Weights of a small segmentation model.
Training: soap at rate 0.0019, 6200 steps, batches of 128.
Rows from block 0 of the decoder of a small segmentation model, named by matrix and row number. Rows with one number belong to one channel. Each number is 128 + 32 x the weight over its row's rms, rounded and kept within 0 to 255. All counts start at 0.
Before each channel's rows are labels from the 100 images, of 14976, where the channel reaches its highest value: "strongest on" is what is common among them. Only what is clearly more common there than usual is listed. The data: rosettes with rotational symmetry.
# convs0: first 3x3 conv (decoder.mid.0.convs.0.weight, 128x128x3x3, each kernel summed), inputs 0-127
# convs1: second 3x3 conv (decoder.mid.0.convs.1.weight, 128x128x3x3, transposed, each kernel summed), outputs 0-127

strongest on: pinwheel
convs0.21 [123  73 169 144 129 173 120 146 121 119 122 109  88  81 172  99 109 158 118 110 113 141 158 109 120 133 115 123 176 112 122 136 160 175 115 150 152 132 133 131 147 141 125 162 160 106 112 105  90 149 126 117 143  93  32 119 105  41  34 140 174 135 185 151 102 100 110 122 132 141  82 129 148 135  72 132 101 148 156 198 151 119 107  71  91 134  78 130 101 135 183 110 111 152 169 130 105 117 167 119 154 158 139 155 128  86 177 120 114 143 189 116  85 155 129 130 129 191 193  72 159 182 187 119 112  85 131 111]
convs1.21 [116 178 100 142 115 142 153 142 151 109 163 114 124 131  86 138 116 121 138  93 124  80 102 114  95 162 121 141 105 134 106 163 144  89 169 155 111 128 136 164  55 124  89 135 123 162  61 103 106 150 127 125 149  54 112  96 164 107 151  63  29 131 132 109  95  88 154 184 126 113 180 164 145 150 110  54 141 116 113 141 159 122 127 123  93 121 145 112  69 176 105 119 164 125 114 148 159 133  85 112 118 104 125 188 127 104 105 138  18 168 152 122  91  90 134  55  99 136 146 149 102 145 189 158 107 119 141 156]

strongest on: mirrored; dark; ten-fold
convs0.84 [110 112 145 117 109 185 103  94  87 157 101 115 125 141 103 148  98 169 177 102 173 194 125 130 173  84 120 128 141 136 132 102 115 140 118 137 104 137 155 140 140 160 100 162 105 128 144  89 111 105 161 180 118  88 101 164 149 190 121 131 173 123 119 131 136  92 113 114 161 136 100 135 151 120 164 123 105 156  89 120  98 133 191 101 108 130  82 111 125 107 130  92 131 114 116 158  16 117 117  69  58  90  79 116 185 119 188 128  91 191 102 112 178  77 121 142  58  80 143 105 174  89  84 127 111  80 153 110]
convs1.84 [ 64 130 147 182 102 128 134 152 111 126 145 151 168  95 109 134 125 108 122 129 123 119 129 111  49 123 121 123 147 135 147 139  63 134 102 116 115 130 149 175  65 130 122  92 100 131 143 136 123 141 112 126 121 238  96 129 109 119 121 152 165 111  90 115 168 203 178 131 111  83 151 107 147 144 136 141 135 134 165 159 147 147 122 172 138 128 148 105 157 146 140 122 140 211 148 127 109 126 150 111 255 139 115  98  91  98 100 118 128  52 127 185 104 151 140 135 184 151 119 104 150 118 150 153 129 153 184 150]

strongest on: pinwheel
convs0.109 [ 45 120 115 117 107  87  99 130  71 195 119 143 115 148 162 132 176 101 160 111  80 102 114 105 115 138 124 157 138 192  99 197 159 130 174 141 102 117 120 140 108 134 145 115 154 167 112 160 112  92 117 133 108 129 126 161 160 176 135 140 154  42 137 113 156 151 139  80 100 109 150  95  66 118 116 126 124 101 102 162 154 178 161 147 140 113 106 129  83 176 136 128 131 183 139  62  85 114 151 160 113  93  74 152 104  82  87 158  69 118 193 119 231 115 117  87 117 134 139 131 168 119 106 104 123 152 120 114]
convs1.109 [ 76 113 113 134 168 135 124 159 123 147 177 124 142 110 150 196 158  58 134 124 126  88 131 137 148 139 152 142  80 121  76  94  93 129 150 102 111 123 172 119 166 187 157  74 110 127  97 176 126 117 139 157 151 119 135 104  78 177 152 119 110 115  83 102 126  88 130 131 170 187 135 103 106 143 146 140 108 169 126 129 164 174 122 139 167 118  74 165 135 146  91 135 112 124 108 130  55 141 122 184  85 113 138 114 121 110 158 120 160  74 121  93 156 162 145 255 130 115 128 145  59  85  74 140 146 144 105  74]

strongest on: four-fold
convs0.42 [158 194 126 117 159 137 169 153  48  98 149 136 129  67 165 161 180 104 124 123  88 116  83 136  89  32 165 145 165 120 110 120 104 194 190  94 141 101 133 149 123  69 137 130  99 169 125 160 117 145 181 123 170 108 117  91 110  76 191 133 180 119 148 161 135 101 149 174 110 114 125 136 146 134 102 120 113 141 108  49  84 103  87  94 144 119 172 148 105 143 106  73 136 145 150 132 148 121 148 113 145 147 119 116  83 142 168 135 113 145 174 112 134 113 130 113 103 118 162 195 100 130  56 150 136  77 110 139]
convs1.42 [123 164  87  63 172  98 144 139  91 141 142 200  75 111 200 110 111 146 139 140 152 138 101 130 162 123 127  92 148  71 161 134 150  95 141  65 166  65 123 136 146 133  88 108 143 112 159 140  57 153  92 170 134 167 147  65 118 144 129 112 150 145 187  53 161 142  85  72 109 102  66 150  95 127 149  64  73 138 124  81 125  79  80 155 128 123 136 154 178  84 176  86 149 106 141 139 125 145 173 160 118 109 180 126 134 146 128 109 139 148  79 147 160 122 124 161 167 116 130 155 126 157 105 119 125 139 151 135]

strongest on: pinwheel
convs0.15 [103 168  77 131 107 146  97 111  90 145 108 111  69 180 128 124 113  99 128  93  88 178  85  77 120 107  68 116 105  98 140  60 103 125 129  97  61 131 165 142 142 163 150 126 154 159 126  77 106 113 144 178 135 123 112 142 162 110  49  66 110 124 203  96 142 151 147  84 143  82 106 117  97 106 141 110 130 108 131  62 137 103 147  93 111 111 145 143 152 142 119 132  96 152 158 106 139 148 158 107 113  90 112 136  79  70 122 107  95 146  90 110 132 127  44 115  91  81 182 106 111 114 164 119  49 167 130  96]
convs1.15 [ 82 149 178 134 144 146 142 154 132 150 121  96 184 139 109 113 119  91 152 141 123 119 126 128 115 181 165 198  93 114  97 132 115 200 152 142 140 151  40 125  86 181 153 143 136 152  80 145 108  88 166 105 154 240 129 144 111  99 150 145  49 142 144 170  86 105 115 161  91 163  75 111 124 150  99 134 132 161 138 132 144  99 134  91 116 168 136 108  95 123 103  95 203 155 104 152  99 128 138  79 125 158  91 125 111 134 157 165 122  57 138 146  93 117 126 113 114 154 129 142 108  68 128 138 133 141 207 112]

strongest on: four-fold
convs0.76 [149 116  89 115 175 167 124 109 160 120 100 115 135  60 187 129 108  93 116 106 137 118 124 167 129 101 131 131  89 135 149 149 136 174 115 145 194  96 199 127 196 180 136 122 106 148 173 131  96 128 124 153 115  86 136  62 139 164 127 135  85 151 129 127 109 120 118 141 153  96  85 113 151  71 129 131 102 128  95 113 110 143 114 124 128 154 147 131 116 113  86  76 121 112 157 117 170 167 150 225 183  87 163 141 115 219 159 101 171  94 208 109 110  82 123 156 154 150 100  99 113 187  82 158 125  98 151 153]
convs1.76 [182 145  93 117 126  97 141  96 124  98 124 114 106 121  89 159 117 138 113 111 116 139 104 143 142 138 113 123 183 149 150  99 107 116  94 178 244 117  75 118 169 165 159 154 169 170  78 151  93 179  96  93 121  86 127 174 147 136 128 148 169 159 140 106 136 120 166 153 179 145 101 127 151 135 169 151 112 140 129 138 109 146 177 184 123 154 182  69 138 145 116  72  82  93  33 144 140 133 130 105  95 109 148  95 112 114 146 132  82 223 168 154 123  94 137  61  83 133 132 146 140 141 130 134 163 113 115 104]

strongest on: mirrored
convs0.89 [132 132  94 124 152  72 124 119 164  94 104  94 179 127 110 174 144 134 139 134  81 106  93 168  70 169 125 198 165 120 183 111 133 114 158 135 141 155  97 182  76 113  73 149 141 121 128  79 185 145 126  98 148 128 130 100 145 122 118  92 220 130 148 146 136 203 110  89 207 115 158 128 110  97 127 103  90 135 174 131 143 154 133 161 109 173 130 126 130 155 158 112 174 127 157 145 147 153 109  94 144 136 151  92 145 137 137 163  96 195 126 205 175 126 124  93 103 118 125 155  27 129 133 103 122 136  91 136]
convs1.89 [155 135 141  90  98 101 111 133 129 141 104 126 101  64 119 117 147 217 122 186  93 174 129 130  74 163 142 105 119  97  90 193 147 127 116 113  68 102 110  78 119 108  97 117 143 144 167 130  69 113 103 149  95  68  97 123 179 131 102 114  61 115 146 143 104  75 108 121  98 117  96  51  99 126 123 101 151  95 114 105  97 148  85  93 140 181 121 132 118  99 123 100  53 160 153 157 166 135 143 101  79 128 158 196 132 132 116 154 143  92 140 111 137 187 113 230 169 127 125 136 131 134 112  89 133 126 139 126]

strongest on: vivid
convs0.111 [114 134 118 143 113 108  83 124 146 137  69 143  81 101 138 154 141 120 169  75 177 187 100  93 103 161  60 126 167  93 124 115 172 191 134 188  83 160 117 101 153  92  78 115  60  99 119 153 173 132 103 128 134 127 134 155 133 146  80 168 126 145 187 138 115 126 138  94 163 162 108 114 159 149  92 126 145 184  95 121 131 131 123 171 103  65  63 127 123  53 147 132 110 146 117 162  96 111 157 106 101  91  82 101 162 104  91 101 103  85 135 128 118 123 131 121  42 134 112 103  96 150 169 109  88  65 111 141]
convs1.111 [101  90 159 193 132 170  99  95  94 125 119 116 171 184 110 136 145  89 125  73 134 161 149 113 108 143  87 157  87 118 165 141 158 162 108  80 175 134  88 166  72 113 118 173  71 118 112 127 175  93 193 134 118  43 126 107 123 103 148 116 123 218 142 181 162 168 150 169 123 128 155 135 145 156 120  95 110  82 106 144 148 148 118 103 110 105 137 150 109  83  83 122  97 211  81 142 140 193 135 157 140 170  96 163 117 128 124 112 131 112 144 147 134 104 134 112 118 106  89 127  81  48 153 141 131 147 154 139]

strongest on: three-fold
convs0.71 [137 103 135 131 111 119  60  96  82 113 121 145 144 135 106 141 133  75 106 146 123 174  90 129 137 158 167 106 106  87 142 159 174 163  58 146 165 128 201 141  71 100  71 167 151 134 106 145 143 107  81 117 127 149 136 147  95 193 127  69 117 174 102 154 183 190  95 151 118 160 128 140 111 142 111 128  85  80 111  78  85 114 120 118  96  90 158 140 147 124 112 141 173  93  92 179 222 146 124 118 155 190 211 104  65 157 154 103 100 121 141 133 139 112 140 110 103 111 102 152  91 118 121 150 111 112 130 116]
convs1.71 [170  54 237 113 144 163  71 100  85 109 129 106  94 150 152 129 155 172 149 112 139 100 145 133 111 148 123 206 194 181 123 107 138 129 144 138  97 133  72  98 157 113  94  83 164 110 198  85 132 142 161 118 120 134 144 139 138 121  88 156 152 106 138 123 108 123 188  79 126 174 151 145 127 104 156  98 139 138  92 133 105  94 180 122 140  88 128 107 162 125 103 175  59  95 114 113 148  89 117  99  64 120 147 173 144 157 101  94 135 168 121 147 112 152 141 189 122 124 111 111 157 167 125  76  79 101 137 118]

strongest on: three-fold
convs0.32 [115 114 100 133 156 144 150 141 124  99 132 162 131  98  58 141 113 106 147 166 126 126 132 142 164  89  79 132 118 151 182 122 172 104 100 207 126 154 136 127 128  86 190 117  86 128 125 142  96  99 197 157  90 168 145 182 121  87 106 155 136 142 188 166 152 206 126 109 147 111 110  92 181 114 128 162 150 118 148 113 116 145 173 162 150 124 135 127 109  93 144  83 147  99  65  71  40  89 128 113 106  58 120  76 113  93 177 114 115 176 149 126 152  96 119  99 123  73 149 108 102  66 110 117 126  93 125 118]
convs1.32 [185 106 102 124 128 149 120 124 111 108 115 145 112  80 219 136 137 155 135 137 127 166 150 134 137 152 126  98 121  70 161 219 192  96 114  91 116 108 144 127 120 138 118  99 138 101 159 108 138 161 131 124 111 168 106  80 159 129  97  87  76 141 115  89  69  87 154 120 140 143 149 143  90 114 166 101  87 103  68  95 168 108  57 140 147 153 115 138 177 116 130 134  98 211 152 142 165 148 127  96  60 147 156 139 205 118 103 140 128 156 121 128 135 127 137 187 168 131 130 141 136 216 107 123 104  98 185 145]

strongest on: mirrored; dark
convs0.49 [113 114 109  90 142 148 142 167 131  98  51 151  74  96 132 133 154 128 163 131 184 123 149 157 103 127 126 129 139 127  52 178  94 130 159 112 163 123 142 132 161 109 116 147  70 128 136  97 176 139  86 114 145 132 159 121 144 157 102 173 135  48 120  76  86 111  93  49  96 104 138 154 136  77 151  94 129 125 161  93 106 120 140 134 115 111 126 155 144 188 105  84  77  98 115  80 114 127 115 103  97 111  65 110 126 166  68 137 163 106  64 114 125 134  78 130 133  97 196  94  83  96  69 123 127 172  84 112]
convs1.49 [136 122 170 171 131 121 131 132 131 133 168  55 196 128  56 125 152 125 132 110 135  84 111  92 126 117 109 191 159 164 146 166 129  75 104 121 109  94 149 190  93 125 121 113 125 162 144 115 151 131 168 110 138 120 138 185 142 134 130 129 158 129 146 246 200  96 165 129 131 138 232  89 144 130 133 162 111 120 120 165 148 180 190 110 131 122 139 114  42 144  96 141 139 157 164 128 127 120  99 134 183  84 117 182 106 107 157 120  61 159 138 141 130 124 126 107 112 149 141 123 158 146 139 137 157 137 167 109]

strongest on: mirrored; nine-fold
convs0.10 [152  91 161 138 143 162  86 120  73 144 105 157 126 146  90 187 151 117 113  81 114 158 107 145 131 100 128 115 115 124 149 186 101 164 150 134  93 154 180 126 129 108 150 189 143  86 135  65 133 139 128 137 124 103 162 165  96 135 153 208 136 104 129 124  46 116  96 101 129 105  96  93 110 139 127 138  98 108 136 187  86 188  89  70  79 130 128  88 154 181  77 118 146 138 132 122 101 160 130 127 126 142 143 122 143 141 254  95 107 165 148 104 126 132 130 149  89 131 106 114 172 153 105  78  79 174 130  83]
convs1.10 [115 117 132 220 143 107 122 141 123 144 142  84 156 161  85 160 117 123  75  88 115 104 145 120  95 133 141 194 136 187 139  65  82 133 151 105 127 137 118 121  99 132 158  94 129 145 124 169  99 141 152 139 117 160 141 146 107 132 151 108 150 119 111 229 255 164 164 155 118 153 135 180  63 116 148 160 133 147 122 173  89 171 150 152 162 131 146  94 119 117  88 162 131 121  73 140 128 101 115 117 228 124 109 129 131 125 161 137 165 133 141 117  99 134 130 117 119  92 128 113 202 124 161 114 145 144  83 137]

strongest on: four-fold; three-fold
convs0.90 [115 105 157 131 198  96 114 173 123 105 179 130 139  77 156 134 127 125 110 118  63 167 127 132 150  99 159 108 129  82 121 104 123 109 114  99  88 122 189 121 116 130 136 165 178  50 147 149  93 186 124 136 153 156 125 104  80 115 155 154 170 197  52 163 134 136  97 136  91 170 164 152 134 119 123 179 122  95 105 123 152 173  98 163 150 105 166 120 143  95 104 121 146 165 101 153 119 104 107 106 179 193 148  93  71 181 197 146 131 177 165 149 110 129 127 124  89 117 102 148  76 137 147 169 163 144 101 182]
convs1.90 [187 109 118  60 143 152 103  94 118 139 146 173  86 130 164 101 108 190 132 133 123 153 134 158 139 163 203  95 140 130 186 138 140 169 138 117 133 124 142 127 194 168 164 104 115 117 136 123 127 110 136 175 139  96 125  97 173 173 151 120 185 178 158  90  89 122  90 114 155  99  92 172 101  65 169  81 130 129 138  62 104  89  94  99 140 115 127 124 112 115 134 132 127  26 131 148  99 148 123 185  42 131 159 103 147 125 116 113 189 152 125 104 159 123 104 158 158  77 154 145 138 145 107  79 123 116  86 127]

strongest on: three-fold; grey
convs0.102 [186 125 143 118 160  96 125 155 137 143 108 125 181 141 108 138 108 114 126 119  86 122 145 122 171 147 145 165 134 132 177 141 122 138 131 120 104  96 174 125 104 148 133 129 136 132 154 135 166 129  81 132 145  61 160 102  83 117 205 158 139 154 104 124 103 107  82 188 143 153 109 156 106 150 157 139 143  89 124 156  83 198  78 127  85 136  75 143 132 107 143  86 179 131 121 122 147 137 119 207 134 164 177 137 120 127 194 136 154 127 156 104  97 136 173 162 121 192 162  99  88 132 175 170  99 183 239 183]
convs1.102 [122  87 177 193 125 106  89 114 105 142 123 155  60  98 110 121 125 154 151  81 113  59 138 137  84 127  83 168 139 142 179 165 113 103  94 134 122  97  78  53 129 117 128 105 139 136 132  63  71 165 103  83 118 191 160 212 184 129  84 109 112 103 144 144 132 138 205 127 137  97 154 136 121 129 170 138 154 181 134 132 107 114 174  81 195 117 128 138 123  90 131 125  80  97 139 119 156 117 133 120 150 100 126 162 119 143 128 109 135 179 102 128 120 166 110 176 170 139 142  71 181 165 153 132  79 120 143 130]

strongest on: off centre; grey
convs0.110 [134 130 134 105 126 126  98 133 108 135 173 141 173 104  93 103 148 131 129 198 112 167 242 139  97 156 109 109 151 156 115 138  98  91 174 110  98 149 110 141 120  88 103 146 112 107 155 178 182  89 126 145  97 126 114 143  60 130 136 144 155 196 119  81 131  53 131  87  99 112  75 121 145 134 142 108 154 106 155 172 101 135  99 118 145 138 199  25 104 147 161 176 145  71 114 183 107 141 131 136 117 146 156 140  93 145 169  95 149  95 135 117 125 101 174  88 136 141 170 145 102  96 100 118  96 166 152  96]
convs1.110 [ 81 125 129 158 133 118  74 137 102 126  80 122 108  93 142 122 166 148 163 115 107 111 122 135 131  97 136  80 148 123  62 168 110 126 122 162 114 177 117  78  85 146 123 177 132 101 106 108 112 123 143 104 138 223 116 138 112 200 134 110 120 171 175 157  90 120 172  89  94 114 232 135 100 108 110 150 140 148 138 142 190 110 120  80 109 117 135 104 147  82 176 106  89 100 156 128  73  85 150 172 121 103 126 190 100 179 129 136 160 126 146 129 147  80  83 185 128 152 128  80 150 194 148 148 107 143 127  80]

strongest on: four-fold
convs0.56 [152 124 110 117  96 139 101 138 126 163 120 114 131 208 139  96  87  84 122 144 206 115 153 147  78 135 111 109  99  87 129 130 143 172 137 184 114 213 134  89 130  53 140 180  72 120  98  66 137 166 100 113 133 128 119 162 116 206 116  95 169 129 131 120 164 131 115  73  94 153 179 112 150 170 162 123  97 107 151 151  69 132 132 178 136 128 139 117  81 114 107 178  57 111 128 120  79 101 136 110 107 132 105 181  65 141 133 170 135 156 114 109  83 167 144 170 136 122 168 107 130 136 113 122  79 134  97 128]
convs1.56 [150 119  98 146 138  84  91 121 155 148 148 111 128 145  88 117 134 129  99 115 132 125 160 117 122 139 170 145 134 146 106 195 114  91 100 129 147 169 139 164  64 102 117  87 110 136 105 134 118 115 208 135 129 121 143  66 121 158  96  69  67 126 123 171  75 115  99 136  95  83 129 125 144  91 203  80 138 137  51 130 100 133 147 125 129 145  78 147 102 124  72 136 199 105 125 117 161 104  95 167 157 162  71 198 172 136 138 151 135  52 140 111 137 125 124 185 167 138 110 116 112 202 103  87  97 105 167 152]

strongest on: three-fold; four-fold
convs0.27 [ 74 122 189 150 158 139 185 103 137 181 135  91 133  92 106  94 196  78 146 136 119 117 141 141 102 124 122  79 126 161  56 105  84  68 198 143 112 106 154 105 160 225 142  93 127 143  63 151  99 160 156 145 167 166 137 124 103 161 175 146 116  46 125 108 139 112 123 127 155 129 120  63 136 131 132 150  90 124 146  93 129 171 113 117 108  83 124 144 133 129 101 159  86 168 127 125 118 127 116  64 123 119 122  87  90  81  96 101 111 195 126 162 110 131 137 100  77 141 114 166 151 112 164 122 134 123  94 168]
convs1.27 [184  91   0  57 115  85 116  84 144 106 126 192 100 107 194 133 133 149 126 120 152 175 143 132 122 157 113  91 102  81 125 139 171 110  78  95 132 131 163  92 159  87 111  96 136 135 160 162 126 125 117 115 118 163 132  98 157 143  96 122 103 107 146 123  75 116 103 137  96  90 175 143 128 125 142  37 109 145 107  88 133 140  96 148 171 110 105 161 117 133 140 130  94  90 146 116 176 130 130 164  84 116 161 160 134 161  80  91 160  94 131 124 127 145 127 180 169  96 122 118 137 173 107 100  96 129 103 136]

strongest on: mirrored
convs0.104 [ 94 131 111 127 132 217 120 124  90 117 134  91  59 148 155  87 141 109 145 138 136 161 168 134 132 161 182 126 154 148  66 128 112 119  90 170 168 102 126 130 142 144 135 130  82  98 110 132 103 141 167 142 135 177 123 141 140  82 151 144 143 118 106 142  99 135  95  65 144 105 178 123 126 112 159 116 100 168 116 126 118 133 134  71 171  67 146 138 181 140 136 145  92 110 108  83 118 123 103  76 122  73  47  74 115 103 159 130  64 183 151 161 182  33 138 128  82 124  95 123 173  99  92 123 110 136  76 140]
convs1.104 [113 129 140 113 122 162 109 141 134 133 105 191 126  99 188 155 103 172 129 141 151 146 141 131 134 148 128 125 133  88 110 189  95 102  82 147  96 169 166 152 133 110 103  94 121 174 190 121  98  89  77 133 118 255  76 144  77 160 108 135 112 137 103  96 115 121 173 131 148  89 180  94 140 118 118 190 125 127 190 119 157 134  32 102  99 137 167 137 106 117 128 105  72 116 143 137 125 160 143 131 157 111 154 113 147 132 101  89 191 120 137 151 127 151  74 162 157 115 110 115 207 124 154 114 130 154 134  97]

strongest on: dark; ten-fold
convs0.18 [ 94  91 120  82 122 140 108 195  62  94 140 108  97 128 175 111 124 110 147 137 130 103  95  76 120 108  99 114 121 147 162 104 113 174 122 145 140 120 107 151 198 130 144  90 104 100 131  99 110 131 121 161 167 125 119 143 158 142 104 154 115  89 133 164 119 121 130  73 140  53 173 137 129 150 125  89 109 123 187  97  35 142 117  19 132 104 118 100 109 139 147 145  87 148 155  40 116 132 130 174 125 137 131 159 120 134 134  93 138 185 101  83 105 138 167 178 143 125 112 129 188 108 122 191  56 123 151 116]
convs1.18 [161 144 124 110 173 158 150 127 128 108 106  89 163 145  54 119  97 114 138 154 133 110  97 107 124 134 100 191 152 164  96 134  82 187 169 151 166 132 204 161  57 146 114 182 104 163  56 163 139 144 182 113 136  81 108 145  78 144 142 116 202 114  97 120 101 146 139 115 146 187  67 155 146 151 131 179 135 117  93 194 140 197 149 180  75 116 130 145 167 173 104 111 133 129 104 147 127 109 109 147 115 105 100 136 144 135 159  85 106 162 132  97 133  70 138 112 126 124 178 110 126  70 116 115 142 120  87 136]

strongest on: ten-fold
convs0.67 [ 83 128 138 131 150 158  89 116 152  55 117 163 123 106 140  98 161 151 173 122  83 149 121 129 155 155 115 114  95 155 127 115 155 111 147 164 145 119 153 113 156  45 106 120 112 135 144 139 124  84 181 143 143 102 117 133 186 109 112 185 111  91 124  78 122 132  79  95 111 109  73 109 111 131  69 109 118 120 183 161  41 180 148 124 107  93 106 133 113 119  89 146  87 145 113 116 111 137  82 174 110 142  96  19  97  85 187 118  89 132  74 101 125 153 155 104 159 106 109 103 160 170  86 116 100  77 114  92]
convs1.67 [111 122 178 146 140 228 141 121 118 127 137  80 199 127 144  92 133 103 116 122 102 140 127 123 125 141 110 159 129 106  90 114 124 126 105 142 150 154 135 122 120 138 108 155 138 127 106 148 156 142 124 120 120 202 177 184 127 163 192 196 123 131 144 181 122  60 155  96 120 218 159 178 145 181 177 179 116 165  86 115 148 113 148  93  82 109 114 120 147  90 122 155 114 145 125 135 114 146 135 111 131 113  79 138 150 139 214 105 129 167 109 103 128  90 138 239 148 141 149 150 135 103  96 152  85 110 165 138]

strongest on: pinwheel; four-fold
convs0.98 [122  97 166  82 109 109 121 130 133 136 107  67 186  92  54  99 131 111  91 152 141  63 113  46 125 135  48 124 134 133 131 169 136  97  61 214 155 163 164 190 172 121  94 148 138 175 142 124 130 171 117 158 127 136 146 162 155 189 132 166 124 194  98 149 103 108 100 160 116 133 117 134  92 106 123 110 131 123 148 105  94 133 151 119 116 205 132 161 141 103 142 111 146 105 145 108  69  98  94 140 103 149  77 127 140 163 116 139  78  74 164 114  67 143 149 143 170 134 123 158 155 100 142 132 151 140 115 107]
convs1.98 [153 201 121 117 104  47 158 133 143 126 137 181 111  74 124 127  96 136 118  97 141  84  95  88  96 116  77 102 153 172 217  74 109 174 109  75 123 145 102 106 124  75 172 125 134 155 150 122 115 149  81  94 123  96 156  93 136 100 115  97 163 133 137 136 147 175 145 134 115 159 133  75 105 217 100 136 102 167 150  83 136 132 119 147 145 195 125 149 154 174 151 160 136 181 144 164 133 133 142 127 148 164 132 148 135 135 141 172  59 173 123 162 102 126 155  71 120 116 114  84 138 123 156 171 171 136  82 113]

strongest on: three-fold
convs0.35 [ 66 148 124 145 105 127 114 149 159 167  78 147 204  91 143 141  80 136 131 103  98 116 137  93 161  62 141 131 146  90 135 130  77  92 174 113 109 130 174 166  97 213 129 131 144 119 150 127 182 186 116  48 169 153 123 137 154 159 167 155 112 123 137 156 163 172 114 178 104 136 116 150 123 148 128 133 155 192 161  98 164 127 117 155  92 124 126 130 113  91 172  73 114  91 177  63 100  76 122 114 158 149 151 117 142 117 132 177 110 146 111 172  85  94 150 117 103 137  93 173 130 111 137 183  98 117 167 180]
convs1.35 [150  98 111  58 124 113 116 114 123 106 104 146  61 161 177 107 119 192 169 128 119 149 151 155  91  98 170 118 118 131 154 119 171 129 102 106  87  92 119 104 194 157 142  81 133 110 155 128 150 129 134 163 112  45 139  83 164 125  74 103 146 121 134 104  60  42 110 130 135 105 128 110  73  74 143  96 154  96  72 129 107 100  92 170 128 150 162 127 176  91 126 133  58 107 169 113 128 123 141 141  54 110 121 115 141 109 113 132 170 106 106  92 125 174 143 191 156 132 137 116 133 164  83  94 119 100  86 163]

strongest on: six-fold
convs0.24 [ 77 175 102 192 110  93 146 142 159  66 125 114 156  81 138 184  86 133 225 190 109  95 158 174 123  96 187 147  83 140 132  89 129 155 185 116 113 155 137 109 141 140  90 147 153 144 139 141  80 124 108 147 138 147 137 128 109 125  94 185 118 132  97 115 160 132 134 132 116 161 145 123 167 148 132 133 136  87  99 120  83 126 100 190 102  46 155 143 123 124 174  92  98 127 112 231 110 120 137  72 138 142 183 138  93 102 135 122 180 116  79 134 129  78 122 131 119 120 112  83 125 132  91 134 102 103  98  97]
convs1.24 [150 180 134 167 163 154  85  97 182 121 126 135 166 159 110 144 207 147 126 143 144 108 152 157 171  65 200 135 159 114 122 117 137  85 172 155 173  93 164 119 154 114 103 138 153 165 144 198  99 145 146 129  85 121 175 161 125 114  99 108 187 127 137 159 109 165 109 129 141  87 170 120 194 115 133  99 144 116 111 107  98 145 152  83  96  34 139 108  60 142 186 115  98 108 136 151 136 101 124 124 137 142 166 128  91 128 176 118 120 142 156  94 203  81 162  77 132 120 112  87 165  85 147 162 117 127 132 133]